A small contrastive image-text model, trained from scratch: text encoder width 384, text encoder layers 7.
Rows from block 2 of the text encoder, named by matrix and row number. Rows with one number belong to one attention dimension. Each number is 128 + 24 x the weight over its row's rms, rounded and kept within 0 to 255. All counts start at 0. Numbers have three digits each. After the name is the row's rms in percent of the matrix's.
# v: attention query, key and value (stacked) (text_encoder.blocks.2.attn.qkv.weight, 1152x384, the v third), inputs 0-95
# proj: attention output (text_encoder.blocks.2.attn.proj.weight, 384x384, transposed), outputs 0-95
v.192 110:102116099142121129111126100119126148128082093139112124093141147162135129097129117170161067127091130132167169126109131144123130158159116131136136125177110116106113134152122091142139150113159122116106108121104153144089120120108127130145151128169079137113168086101098108136119107185135131171
proj.192 110:128111146111132128121097152204144120145102151115165086132153131114069126178127177160103142115130176160124157158128121149123127135138114122106121148111125134155120131085153142146110171126118112122117149153125111102153154080155155125105091128116134126110106101089151104135149168101136133090
v.193 102:146128097155136081093133111129163106147107115112128129173137117128120161142093179125125138082125130064139079152185163104123119159105127106132134131128161160142154138129124112136136151102124144102135148126154128118145118143154149127141099140139118121154102154109126123133124104094135150121
proj.193 100:108155162113110162114151141123102130104097107125145158095132169128123064137135105148143115173164163137101153111107114148136105127149142130138105157132127094080095129143144143111118098135121146126162140112142147124157171099122153134100157124084155146123145115146142154110125161109104121158
v.194 098:118143079054108121153066135074151123132124160108134109121129127131140137085125126114136126150120103141129137142117111150124120174125113107143146116132162117160142107127143160148100129120172075069160109150136083108111134178094097164091129137166112088126170082142115130099156168152156135147
proj.194 098:109117149152140160104172127193137128183136129174135139143158139143122121167160141143076119169091135103151143140104123107091111103136157169137112065089148136123078129130108132110134134148069140168093101144138141151124135127136105063123131105093086123123112147162125128159097109131110128175
v.195 097:122168113083143139128147160099142141099144149152087124125159162117096057121134133116127156142136121134148152099136117114109106155159093113119111132139187121122143092112099113146122130183155104111152127087117138135112109130099122130114127131150108091130109091160125127168117169151126081130
proj.195 094:121126156139141132120158128112122153121151119077127114143083120123138169144164125125116134125112109153139132162138075131159162108125127142142145113083089169131126140170151145099137107117098172120129164124149101109113129130110126137138095141114131113146117144078131128123094122098125171126
v.196 100:110140108155137117132154129083149108128127132110109179111111147146150149111145110134119085144112141146123130111129115074092137125135147092145125135149161122126174130100117107166109168148138092095120116161153103112123146173101124100118129155129135115099111117099150122153154129133116116097
proj.196 108:115114150110123139148133113077086102111134095102183124159090155113128129127135103131128172152145150085117105144146135127170115156142130170112139105133125140167075151182174145139117149093125115078108113104130112117134080083141109147161129124148134137132149130157108138125148137131145130154
v.197 096:143118093112106131104130098119103131131100067135140125128154100148150132099108086068119139163145104071123115119132152120144081133112156153098108128162098093117139125128155136136176116129160145125104105127148164158146125133082134116103123143159146161156151120148123118150102118095112154142
proj.197 099:114146140146143070138129135173113129157139143122146134094172174135101120164142155142167103106112163212145129127146119162130129134127124138156153171163097151132086096131135133110094135112106126171145148117099098114114122122153135114158131133102141134105121139120133107137115114165139106095
v.198 103:139118137113117157149147183134128095097125182148122121130186076103113129138149103093109097132124137152117178099110144121155133168124082152120123153059160123147166119129093102108165117098145115153149085102142098154149126112093138123120131134149161126151112141132144115143113135154133154167
proj.198 103:127146111118162085132142109144119149163150130134149108139136109165118096135135123145118142133169139098127127181150117126125141165118143115148126131173076142140138131126137103148081139146115130167118107115115122141122152116140165135149102113099104153111095149136163119150113154118177104103
v.199 087:134132132150128128157107148133118120129150136159110119025114125109148130127092099157099150135130122175150120120134132134122137117093117132124138114097075161177110112148130110134112164150089107161131185130103106139133060163123115145091126122104124141125186093131126164100155148157142094095
proj.199 089:136113156071156119130131121156110119146119107137150127148120151107135167122134151147100151103076110135117174118110151120104089116135142165107144118104180108134095134123095138133080121092129128067080124192146113139117126108113130117182129133110143072095156154140106115145133099144112144146
v.200 093:166097135117089106127112102106112146164119104099144163101164154124128132123085094153114132147173107130158118168106151128129113164156116116138141110125137109166147136117149130112113113127059146091118102115139175115101093137098142122158093114158091123105131126099108122126127137160147096113
proj.200 095:089142119137115162141113117115166111150133137145107110126111123142127158136117160089121143129101121112100098088113106125135137116161138153132125154133109145077099185146104146130101135159155094142126110160147093153135162117148148124113163151117123119139145110134145135102115108103150122163
v.201 103:123136102142137151092136099139106131139112116138147131133127123147143140133101143143144157126123160123171167161113108133140141107176120151137097115134121078091099112130131129157149107144133124133129100136105154143135108153117151108151148170147145100134160138183064103111130103115173160149
proj.201 105:142146138132141103148098142113153130118112159104116132101161127141131142140130135126109109133125111142088125112152133138129148126104133128130150126121178142170118130085094102125116136063125152120110160100152075098122089112150125118150075159118109140143134135101136094154116151144125124111
v.202 103:151143127171171114170106158088136146105114124156093083144109129114153143176134112161122123112108138107141125102143108164142140125103155148146132116159147184106124138132178117149122105126138163152120129150134144118116158128109121113105115146129136147101121110151087154129156153172105122156
proj.202 089:115130075102113136065155105125122127158155139135129146133139106106100137124136112158096125129151105134122118139108095095139116157158121135135120115094145113120130123155071152106118094143124112102110171124089139099107125130118162164141141120126173135137156125133134143116109111131149155108
v.203 101:139121122120137155088159155116126094105088125126116109131077159137146118084152135147147124137144101136135113154106138144155149140124121136098130069119144109109128149143158097134159117146119117150106148110123120135096141151143150087155098145124087147084108125116141140131118112168098088199
proj.203 099:146124120122146123136142115114150133148160118089083137158131117138102106112097185118156127162137143108162141122155127086096154117142144146104147118121132151145118085114109128129106119104141110070109141115120140116088080121102132150140155136111132060133164133117128174123122120117126198126
v.204 096:136098143112144089166097129158107159129157107150112150119117142177129132160127130104093105130146098139130122156150114172126107088132121162142146119102088197117104132129117148101141144113123102097141126134157104089176129151126148140108165096148163154133159129076135118141135158147135128122
proj.204 101:125123184129095145127109094130132083148084118145141111124121112061120086093106148130167142120134132070131170096125128129106152139109181076114131118162154105141115108142156134144128133077148123152157151129084126130089132144136124106105109155127084134115110126184123146090119120104139123117
v.205 094:111101122100106116125137120136142102136102128159075090071152112116104161117135125102161108091129131132135111076120144161163087099117116106168119146127154135164064096090124118112135097159106146150111119159126125164175067135133126114134090124140129143167134115125094097131103155096156142114
proj.205 100:119111159118163129146108169065124158113161155123129134159133127130155131092070139136108123127162132181088174147131126131071131108134067114099138141162114103151145128126123121087110138114148149145085162113116157110107165106105077152125107132130107104138137119125072142133109096155156113138
v.206 094:123146150119152137102150115113127126096106130130087134124129098095152099160136159135116149138096120108132136137112129125113138107128139111107128179156169159131114128125146115160185116099108117126117157113109112142128156087088156144120103115158133122136122111106138096140130160144108137093
proj.206 097:135120143159105135125120100105119139097057141156141131149139125088120136132147108134149125126170144118115124146167093118112088126123123114134122078124135138159167108162102153100087119188113132131160172117144154094128126143095140116111136107101124134093138148130118154135129084122078145146
v.207 098:135136105100140134119126162118117141132147152150122170156113145141072139134124164124148117176116142130148123095134065150116132113146152117116133131120100123118132141158124111136083150110095121176109115100083178125099128142145104098129154083124095154152131128112115107101140113167118138164
proj.207 096:114125149141136167117105099166133097154104110131130125092126146131115139153097127107123138092149092100156142111116192160136144118133114161107130128141181117132117142130162139162176123162134117125169122184143055129192093117150107156132094180151133111133133157147135150155127171076077091115
v.208 102:136103113136112130181142133187119111119153152087136116130139132125134118125132124156137081089117113113152163155143144106128180111138157130200140123113162146101127145122092132149081134131177131112122144126127144100143153119204119122069114108154117135153133097081164162089135130125130128136
proj.208 108:137156173129130155085146122108144111112093105159112129120115109111118144140110143102138157116120125097124124096142108119133103091141097132098113123119100143128133090139124123142169099168099114068138143154120112163125122120108092144101143159081107131169144164180111122166095109149102130144
v.209 097:154121145166109120142117141145137129086167147134112098091094144073144142129122107129112134054123147115140119129155152156141124113117144121091129148145139127132138158131157098179129139114164131156090146190132094144147146153118140130135151133093126123136109136110107139144104129178182154150
proj.209 099:132171152127121113097131126183115153153114139116173128128146096165133114110171129167123128156095125171128142178148117122111141165147108153161143131088108127120146163113135175098151094106147130109108118121151147093102152083100139134140127144144095137126175129104150131118150137126083078107
v.210 102:098155135125133176098116130147109126164147131109169139113127131161095135126137120100142122117130116152141094134133133070100083111144099128174163142144135125158143132122139116136154109139155075074147087153076114122119125148101126110119146126122102120130133150144162132131073106146117108116
proj.210 104:100130094120150105152170145156122127096144136135135103148149130162116092108145148161145131107149103120102116152120129121163165158104131192090105146111120149103130107142155085116113173142115120161162129083120146138149163152128169165137119147134116127135064135117130105154111127131137099104
v.211 092:151135126150132126119145107164089112123113130110107099168098130151112130130135122112160068113161146106120133143091165122159164104138160103110144112159078128152105109171189093112097153091151142127152160175164152114156170144135103094124098112136142074127115139116139138161137116108096127120
proj.211 104:089127108105157106153130122125098133121156107114188094121153124151096110184132108126095131154107095158139137141120114114145092169112141151101126150130156136120130154105108130150138117122095104126140114091031110111118125125094168151126145137137136121082150148139137130105129169112163103125
v.212 108:091179165169094154152162141172124113127139171173104098134110114143149080104102152090136111133171163116099112086109153106127137134117171113139126179173152177177119157125154158169115134106175120161148092146163126115143124117106124165112175132134146154177123140136098088129122141092146148120
proj.212 116:116091071120170089143107133134102143153180080116169138141178127134152109176139069175086154122118052130154147151110125152138102129136118166108109088118116089105165148141124102113146084134126157111158121106094144159155167148138154130126126132132161123101138122122152140141155157148173128142
v.213 089:131134127105176113126130147172140094149118153123107118142107080175150092135144124131136141091151146148132135113135110105135179092129088122132159135129122089125115123135130083158170126120130113115180152085093138192090148136135120104094113154101140118126122125123113119137133129124136140168
proj.213 095:127145131119114126147148136113119148086124137089130130150155162139111096149084104100124128169103098096123170159103157176140112132089112158142122143097142141138133167102147130111114131151150129114094148096125127063133137091156167164151140154144124122124124116149157170152119158142131146112
v.214 099:118127139106078081112094149145117141134088078125083151115129132094152107122109157149173144090104148138133086155142092138148180205128131125155070144094124100096124156097145114158125176115070074117130112129158129131109143125100117118141120117123103149120139141139137173126120132162101111127
proj.214 099:101102140136117141177191115109138133145131165121084117157143134158104129134158143088108142120128133097124160144091134114110104123138134103143147109097118122119151118145131121125121079117134128117077095190165107196127124131103119129142112144167126102092141110130134094179143127126165107138
v.215 102:135126154116100114105138133087152145114175143103122125125186156076136136118138134148142091114145133142101100125138153130167140166103102090177144134125166124145127129124160110144076114143097099145111184157106142093146113151118157160092137113122074112160119124148119115143153148180136144151
proj.215 099:157113135137103129139157085123127107105117123135133133157083089133151142121124121112127147193151096091165176183114100093098126103158155146157117092084096165127147128105131122116137150111139141067143099169098106165089112105086108117130114116113122109106101128108107158110119087104135123135
v.216 095:134124150129131124123118103127121161111141136151128127163135123126130128132138138162074158120106131143111109104118122119118116132175136122122100112188135128130166160123077122111121141144156188108101146167125094063138130123154112159052130131146104113113073097114142131124192141123154129114
proj.216 107:087121140119144143163145175170149142122143125122162131095102109097141126099156100140188081129137115129129148118143169127110151104148122126098155110110122176115085082121104121108128118125151142134133122044106153140152158115118108126125132102132143151127139137116134174116122107112056120150
v.217 092:160094157115145143141178154106103113125103112125119111120139142147123145115132092104153150127111122135120128128115144165130120105104078128147149100073156091162184101140118146128133120124184112126096079100116118140092156148073133162113149145108123122138160138102101128115167156194198138106
proj.217 092:119134133149087143122104087158129130152152134128216144142138138096121173106158148144100117130122110162147147121134115131142113143149144143141089132156084163106098143126123132162139165140129117158141173111130132124123118111157156128118118120111096187108131112143128113125125128080060131139
v.218 102:129119128092120106120165078119123126129129104137080157139122130120119078093166171097100095139120126112140138153126167121145074115159124148147081109133100077082118084184193134130169114127102111099124148115112184143122105175130154127168106136130108111174125102135172131134122110117088119076
proj.218 105:088126151163175113130116205104142148116100120147099093096160110138113126122100168135176136079126134176139132118150098132109157136122096155118173147163133145155107130097125123090158121133163196162157172100069139133165133127123124127083135151141122146093129112104116121112100125129135113103
v.219 096:078117110069137117130125133119151150151158123087125138116091133156129099100146115141147141107122153147149145120125107155160069112131071100159145151127125123133085132146128125119128091081117130107152144074127131133120123117141147149058122111080118122117110130154110127126176130163122143102
proj.219 091:134134157126126143137123147129135079091142142146110122117100138136140174133130180121140131107123129089122126124182116114136166092133162133111128084176113130144111130158117150163183155110135098156132139144126137080115108109117162121131108127169114134113148086101173152132116114065108120145
v.220 106:139145123148117098189079111129147151176163122106113052134109136149141093140146091093090145122138156099174097121086094131176080114113097147153106150119120112097134158129114157088134111140149114116128168118108134099149138138109114116130155106122108108096124107112160105151060137169116105109
proj.220 106:103115107151124145102145146096116125105107136112132152112103138122159131103102195151109080148111078132141147114147139081111168104108137121116158132108140099129115127140089094091138129079133112102110097144143117160123115142131133140148102171128119102173134138151131136087197138107155130139
v.221 095:143129116143110126111133137076122141136132154126139133088115122126133124165132096143162165114128096069127130073166121117129154139156135163130145111124112159097091122132147145177122127153095122139091087156092139132111123128130116192118121098139137125149104091097131128098149098110113149166
proj.221 095:154107099118136089133101121138109103104181081108099158125138106108161150122146129124077122136129088154128100132073125107134118128134144124096080130169169071120137153104137136113095127151150124091120142138124122154148120152157137089146113123130127083070134137143145131094088146123132159152
v.222 095:124101147070126123163135114130122126147101121122108107119113114162105147145149124149134117125122131161118092142108124154159116157136109121145145088147155122137119110175137069114105164130150134148107149135093172144039153153154169141140092134145085145153147139164076103117066158134112110158
proj.222 094:116120110135097149113079145115140099122138137121145153158137134118118129101158153126107141120145099130182111129110097131104130128106116119134094189115100132126128202074116153138122102141140124094167151144146132104180125139106131118167107152137126161139110146148113103139129112131140110078
v.223 097:118149135141135094094131140121159142158078135107118134169140122131072165136119141139061111124127101137132114163144099110128131164150130167137143080110115094101082135129107098138134145152090128115121137103119143094165158144197163125089113118122144134105145087121128144142150065153115102152
proj.223 097:125138110107093124106155137100066142098143127110114133122133140138171140151114118140120160164109156117109117119128115149165167101089170157122075176080143141110142144125117159084097126131170092118110119138173118133137089123132082113138118161132113098114125147091147090127152143117193130102
v.224 104:094151122068107214120152122130143114144160180135099111130155078125108116115108126147150087085132132073148115109134138131140130086094186126063105130139128110105107081145124121134142107124138125151116148151128124123087149144154127123127103113103169116201112149127112148114141119131145110158
proj.224 094:177120124149128086132122154127125160101131069092184135159134160150111149129140099163146155158124122183104131118086132131122131136132087154138105128166094117147146173115114118124120130110080078122142109121137152112158095090118095154118130155149145144088160149091148120161137160123142102120
v.225 094:125092134174121140144164145096126143115118139139118150159158134077119130122163138094106126134142128135147110081174153100175098122086127142117150076154111152141133078159155127152083159138157128108121105098112111140114131113163142117137054128098129148167107122164112128131130129137147094111
proj.225 090:096177107106130117125124149112120120112134157139122145109111121182145088096132112133120127097159147135102123179127107125149149128132172114128102132126108095123146144098100147089118115097077128158124146144098093081128146117087161090129136102155154127096106076120125123176124122116126136110
v.226 095:090120104145162155113144102112115156134107104121099145080189137145129130099124106197132122149128194135170138161138140179130128116168122133100159160117150124136136137089184118127126157131145115129139109122152091130155163115135126139138114134134102125173113139122124117132153192159150114105
proj.226 099:087146151125087096117141128157129094148130160116119159143113089105143121142135141100139119153177124151099111141137108137142136144141133153156118114124114121108134132169100149142165125126091114130134090137118164101093142129110110121117171155115108163075130114143117134114110115124130146113
v.227 107:092160139132134141153134113151168122116109134121112159107060100085128119127157148113122148143111164177108125127146159131122156119167157146180115156124094106108200143105122131139152148134139076157083134137137147157110144159098101082136125116141157101119121117147147156160133138084097163147
proj.227 098:143157136147115111119130095131088109111146108124127094131194138178167173173126133137105141104172138104114118128118140130141157155110127111110142128157152096113147140137185083087121176083166143117164127154155116083117133093158167149134104160117135150160134127136126156123133158118166136103
v.228 095:059102078124146146111095135108141156133114147158081131103124099114162096144144121108113081127110124124147139124041157117144121124124149109100130117129141148097119148156125140111124137125112111117098102190127145162089140124113138158176096125089141176155124149110100158119149155123153082120
proj.228 098:166120137118098122191114124203127153115132142100139165163119119115110147149090122144160145114093101150110103106152100104147121138151094136140137109094150126153131112131151113147170101155124122132199142073138150132116146101119165100103163090125083137110129191160130118117160117128100179146
v.229 095:139175105124098121153095132127125114162138136127096131121142146150208106124086137123119146118116128150156133113137157101122135142192139095137109165150146149118108125172150123151141133118181100115129111129142149147143136151187142115081106122087123098149117132119129170144141152125106136159
proj.229 090:118108131134099135094148135129154139097133135163127158101085136081114115114097135140125102160144125110099136117136100113111161138101166164113134096106085125149096115103089077126141133140124108134124154108105132136116135130094096119113109143131104112138131137122155155092148108137130115067
v.230 102:141141186115142182138124118174149126150131104159135118193061103101183142146136134089130090111142092134074118114093150109171127132137152111147144136155131166158124131107143133138117160129106156144128153106134125090132123163151108157150105138117129127157145150097166151147146136084178136147
proj.230 094:129168128142102101154119092105115146082140146127154174075136125143077138134112157119153162147157144121103154156141153107119097136152111135145133149134141099102107122186167136117144146100117170123155159141118145115143154104120139131077142155102108148145110105137106126112157131146164120123
v.231 091:120142133118123124110096100110130130134187178123091134114165121134119166112109096158106147119122141152116083132126178168100120153120087152110105114086152144151116140088157131100164142112152102189095122169113124130161114088161071134124094103127092123161147139124142139142123138112156125150
proj.231 091:126115128108166176111137131158087135128120115141135124141125108098135114137104147147120141136117127106121167152091088108125124116130125044135126130176109149131119110151135131119132169161150129123177090114087141141121141142130119109092143145120149188100102148148128113106111123131110120130
v.232 093:124098162125157114093129125131133114124139109138117146147104122141133168131071169138140143178095148124106129094110145103143150118136095153112137089151119142083191113105137151192099091112124124141150084130133154141106115107129164085166147117156125156137123111183109084118120117131142131124
proj.232 098:132105089120112137142115144111133086152177116104126080090129144140093118101128142103136106040149115131137096150126106142152141124120129092148113168144105129148061159109141148122162144129171123161161169133140097097139144130116103154117142120124168112146086125109144114130127136101121133134
v.233 093:137163106108139134143126126153141147062149108107101094131126094138154101145137156111164107117137098132161082122145146153139122074130154135091133130136131128114122166103159151140108076110155147080142129100143138129130094146139125097150123132156100135157127129088221210111120161108143131165
proj.233 096:124126150131137139130126098107156144156127133158132193154146127110128125098122101144135114136121146122100142123111137117122139157112114135117163114157135162142127090136133147147146194124116115157152182105161136126135146131134072119083157094152161143136123117120094104111115094100126107105
v.234 101:126122096111115094156123089136119147150135139129135101118126131133102132122154119147091173152115109158152177111165116183150158105105161119138115094133154119115111129154134136131112147140154098109137138089142138122127120144123127137114132156134081173123114156141182133104150103146115150177
proj.234 097:169144141113124163100146188100128132150112113114153141162110077160088116114115148139156076124129107102144163087133096097143135122089111121157129159125102140121115160118133127119156088097107112167105163148110136126133131086139138144168105112172140100111142143107090122142127155100114123102
v.235 096:103146102120147127151186142147155098094117144112143142132111121129080140106164129118114108147105049149132143162100138159167106148095115136123124116160124130111119104125117142138141082135125162181156175126130140133137108144109119133122133159083126130102148150088139109146112121090101121120
proj.235 101:157134138099150080148092118136105139143145137110086084143154158153137124128086146166148158124145112141164144108136128112072101142150118139119189114104122127134127184091121111127132123105107112099150168110105119123084132091139127171102125105137106098120135140116083079118142146123143146140
v.236 093:083133109126093118126149159033126168131138113137142109112141114137163132097113138162104154134108147133161104132102119149094153147152164169147124119114118164112153118110146105154118113088086109078105170166141148132156113169121134144121108112088102148159139093076125131103183139104103185092
proj.236 094:168128129127146134129128138172066098143122141112149165113132136137114145183189111106117115117161171155115121128137139159150148159115122068100076120113141114107115144090139167139095143142122135133108121111159105104104119120132137141179151168129143124114084157108145119105137140170140128121
v.237 105:148107137078170098143141129125143123169134116091105152125170117094125094138120077122133142127127135128141141133138147127116134130184137127144123144113135124086124143106117111130136118124152119110156108071146124093147093116139130123084172114111124133137070132077122171117152187144114125159
proj.237 116:125148157139134178126128144123120100121107142124097132144080128107149141093083185154128124106123140128113157076132075120113131105117125100117161128111084193117099069134147105127116135131135180123089158178128164160132110133144101138124060098126109122160155119134131154132151076136090101127
v.238 105:123142094095132146132111086123164131163178195138091151120126140115116126107115150190140187145113155103103161095137125164137106144121135134089161152126100106122132163150127146127095115087133174115080118145137109124131154179098100156103098131147126122105146139117116114121145095147138146158
proj.238 094:099138135116123127103125145157128098154106100155103099130148146162131102176132107131076081089127096113120129183109117136123116124168099166159094085104110136086187104129143115133122115164135091119141106121115179130103145102123137080134145155128097143117143121146130142120151162132098111092
v.239 093:117117130145126173152141088131110113162165107128130120127106198123135122129179178129125140078127162099122117123089135130147141148103094136187120114111138135142128093113134156106128145129128131103132111129160104152125134155145154125172157113130122124142143136121138123095148169100172164115
proj.239 101:133125156105135131112091133098113083106119105134111162098086104094149119130107118144123129139143126098124103129153147118126119107133171090084142147124163120110153122145146089134109107123144155162118113142117097085148120117118101129098108102112145137155133093130127156108101088103111113158
v.240 103:142103149117114134127115122114129160183167145129089136159102130159154152074099174146114172164128140133121147134149135093176070121098167136127124129106118133137116120140124151114153123084079112129132179094134124154152094157101156154160144107110169162154123114159122165138069136166116111064
proj.240 110:088128105125169143118133139097152093108129090133142100129113182127104135143137098131109133123103117122146115139146080118127176124108134135142159148154136152099099140151133148114126143142167104130158158154087137125160153088168137139120137088171140117165183139109124097126155079124125121169
v.241 099:103129188142127101136084165121121129112111093162134115117140097109116143176138129105100113129087072112111135146128144134120092169172133145138176164130117081136155117103140115143124176132129105122104087157155157140149161131115121124168160151136112142151168143112117100149162124126117129103
proj.241 113:164132126137120155128153122177124120146119108128118139163154175148171092140111142126170166145179165120127137136141163160134117131157111122105103085134171147118141161135151119152129091147121180107146159130142118137141137174115123106110106103135113126076131123143149151123121141134157148172
v.242 094:092136146147102125130092159061098136124132168097126112163110117128143167145158116098120094130148153126139145091124154087126124130143140108131155152115137141133163146147123094079104140141141150131130139138160121104099102139120164136128121104169133149117144164121143123146155110158099063142
proj.242 100:161128116138117116147130068184134152152128155165122093153137155130088085165102142139126105116146100160087107127135168146175118116126093118159129127138130094130102143139115124159139131109127151130169121129102130126126156116137152156141126141094141142135151138098092132129122118149146187094
v.243 099:130088111136134117144102063119102154117161113133130146152130117109108074096140116165155122164163195074099148151123109097104139119113145107147143123132121097117104132150132122126128126134126113117102103142079133126106124136113064080093166146148113180079065144127174127106131140138101136130
proj.243 101:160148129132095107130116150129144120095069132130157117087121102127169127180170139125117135117125058134103130139133160170135133156083144142148103111140122136124135121147182171138161147123143146162159128130143124098195123132131126156148138129132173099128140137156124158171154119175125128174
v.244 097:123154137127132183103129136156147180145143126136050144119168105134136105115162136137128127132139143140122114132101161167134124117132152191125099097106112139159148141125119140083110132106123113084152118122162128120139123116139100125163124138093106132109080134122133155136174148087151113134
proj.244 094:106130110104168116147128130146113062143103087097143120122134133118115151090111163142156090129130079097084154113120115119127113140122105095123154162135154095103102091103125118136146101145131151150101183110105149123143117111127127155156128122102121153123145085153134135088101130145140125154
v.245 100:123118140111155115138089099100110101115159093170144133124133096111113136136078116128139114122171119147113115142110179133112095147139106079089165114131114191173093131153098136133145118123105113066124169157124175122149114140094161128093129141141064114147167065102153101177138158145137108117
proj.245 107:125156146140173135105175117167128119139155154123146117163119166115136128140169137114156139100145138226144140143162052156114131120129172140130132147086105090115128122134118120134141147152101148182130191104131139164136123087174126126153142093124135156112116131171081125099108106120160132149
v.246 103:143121115108119136102175155118084161136100093140124114162138136144159103137129110186129156121161136167128146123153159132123140136159110137140088117103156156148118157122130188102065142108108156110119154142118114147094093092155145166120111173093157130158124085138115166108125153183136112128
proj.246 112:123161154125120127133094140101125124107126117121112119112142118137122186122146138130149091139143146107133132099065129139123164144092149088121131083112131120094141131125105086111176112114157127087095157135114130135152135134171129106150139114146176106143120170129136158094116104124128180174
v.247 104:129154130132091129156111135106113168123124145105121119120156106108148110158101123134143155138123125102104120158115091138128124081128134153162115122147137107110087154122104116146134142091162082126141117175155158130112119112133121136180115143170117188137173151140092121139114094111119109152
proj.247 105:146107116151162144112137124123110124111147128146146141119095120113110116115127104102117105135157142143120084132102153129123129170113114137094090146104115161139185102113109139099118115132103138134131091097122102120158156133133143111102142145090149118114110160073138070110119161182148157084
v.248 096:106107155129150152129138128092135127131115160070094107094094154143082135087169132107128126133136169135125082139143104124139140124135097088153173151150140135099129074118129142107093074174123141122091148134132123116107118125146178171102150159147129144144131081153126179113139072116143118178
proj.248 095:102137087132133117093148127128094129106160109152143129165117154125125114101114107105132156130099128090138134155109161170122128104142166102080105152135103111122154142145124152162209166069146116134140122117145120125156102110138165075135147078114142107161138166116127126122122129130108104104
v.249 102:109153140192131163125155143130084122122147169074100142132142130144090090112140100117114127130140144122128138102167146122141109137129099144134092087110148122109124094096127143160144102169201105158120086119132173128166174144136119146089124084122149148160113135113162101111142110111105144135
proj.249 097:165100131078132137142115114160156158118131097136131082145079131135115138141127144155130132146104127109089149177114113148143087144148128093102150176087106171169127163152098087100148154090091119127134135164141110125066148122103148144138131145114143114086122079160088113160146131116129113099
v.250 096:172124117149100127123168178127120098174200148154148139116133122131122140117134125142154128111097147144118156137188151127142168117123129135085093107130131173109108147104126109154121125121102145094194112106100111122116115155151142152136134134097132155135115131137101117133140174110125130059
proj.250 098:068098127132126167129114130057104136090155092129127122209109147132092108149137131091128091100146139124177155120108109149143098156152154169142134110098117167111102104133156137155149175126146107123127182156130126108130122103167140147090132101198160119144125123115149175124129082096161138142
v.251 099:130142140145153173132131119097101121116118145168131134135139114129168164091113091135097125152186157159133096088121111091133127172149147130154109136113113157091138118148103087121115171153103126120101145093124122130133133102172163148119101122106125136172147143133153120131093155151108155163
proj.251 093:168106140113090119122105161111129115138125142109093103114121132127107145133105139120108118116098143124150113136139130108083122144165126134084150097109136188124115130103124127122185120084117135122128122164124097161117135146093118121118145117133119136129102138140141143100135161113130100097
v.252 096:118124103123153164135130149137100130104141132128147083135126159129111141117085120115131125136149144116127137083185105140146138146114176094171095148113151133097112084135104098160135129123126120150156108133134121116113061120105125117167150137109135119088096066170124098155154132113101127094
proj.252 090:110127110137167130128137109121140094118144160093145152146113090159147128104177135123102109102158116156126107139128130152143127101122098175106161146105131106150126172125143134130129114141128164178114145126135100103107165126150199156131132125143158105127138163110113127122130130147181156141
v.253 096:113126091077136141151141148104127113130185181147154123136178171109160127164153136134126128138144122117140152147161121105135125132156137151120083147156151083132127153148162096152099118096147142103127118141112102096107105092108108110147118142124095096148147073111165158121117145140157098140
proj.253 095:137139142098146097182104146156067146112063091098127158116087103113160155108116124107150131090113131166122126147088126150177149118124128132139131165148088160097111092119119174122156118107165128127116142126128174104178112106165129116114120156146159147121103116139108135127131117127125153135
v.254 100:156119156148143159136123138126120114109180119137165136123163088133100124171154099128141133112164129147108112113174075102128155116128160092176135110135138146135122086102085114104141158149171147133131161148139123112131100143134141116122108120166104183145104135162139116112081100142114144147
proj.254 088:120140137113102098145156112147142141158099134100078145096106170115143156119121157179113142125090110150135175110120143137091076120106087201093125136107143117099123110147140108148091101157122118131124127127116128157088147134109166147154107111106112122117139119137129109111143127128104141067
v.255 099:136108097055151127118168100127136110135175126093114107147095137107092095126198123163126139155115161126139164108114179124138116158136096073097150100140109137132116119150123114094128137115128121155103159173128128105150178195152157128074123098120103132142078124119105105109130121111147086146
proj.255 103:135110150146115125152104121119100139135117143157132135115085136113106154110078166087137078133145107125125130122108107132129103128144162154123153121136123139123154133106130126112116123087150126084135116129151141154103128133107122139162142191160138132141157119145127132131128143171094124154
v.256 095:147167122100093127138162100084097172137125098114155139111080139111111073163132105140124128114132131127133071135152159167147132117142119121140170165092065120108110129148135131073105109110127115122132120121142132157110136103140095135125130148142138133077142123133156120144138143141116081119
proj.256 097:120163134161087100172099152145115079123104169131127135164114134131152172104080201135120146185118096117144140139120107128139138132170109117120125137159128132130151142158141126148148142135162164150161156137146099114167096143115128123170139149115098128136116146113099146138123090125117131135
v.257 103:129141112122170090113168132133149106162157163173132137174111099127102113183092147123115123145084154122085094127138177099151122113123121158135106115136136117135128137133141133139154116168181099140142091091151133149128130112151118114127158151117117088138120106093094134161113108150130136156
proj.257 094:135139156153102133154096113172134132129124135076147114108099189114161122110188099138146108098117127108162127143120101162120154092135141109133130174152107137142143130122148119149132128092102106101091168184096156116153142151145192158112140126151149134202158145107146150114142118106136131114
v.258 100:150155146110129131164167093087175113140108189080135087112129140127164118108138114092112165135120077129133119141143133122154137146147127171145108163127155102146145107077102178140157162127112130121132144156140155113126145178076086107123150125167154114132173174133106117148128095155131145123
proj.258 104:151106109137125121092108157176102121123108119155106162102134091157142133107140123123076103137097159107104129156143108124122126151121159139109111117081130142107118139133136126164150108118133131102107100109126103097113100159173122139150146092105117143104115156156152117131115125071121145128
v.259 099:158138112124123095151120137138110118129121115144158115165181120135145084137108144080098084129106113123138138118095137089167128148128146135138139111121129125076110132123163115139129161059126116112157137138147112136118118132157168147138142114172120130145150105144110103144114164133115111164
proj.259 104:133097117128126118106124082120135128119139159134049068101078161117094139172110154124167172122097084104130116122123113130100141104158139126110111145142160133145134150125105125109120106145135125142104110135118130131139139146116118121083090142087137118092107148147138153120121113163127153120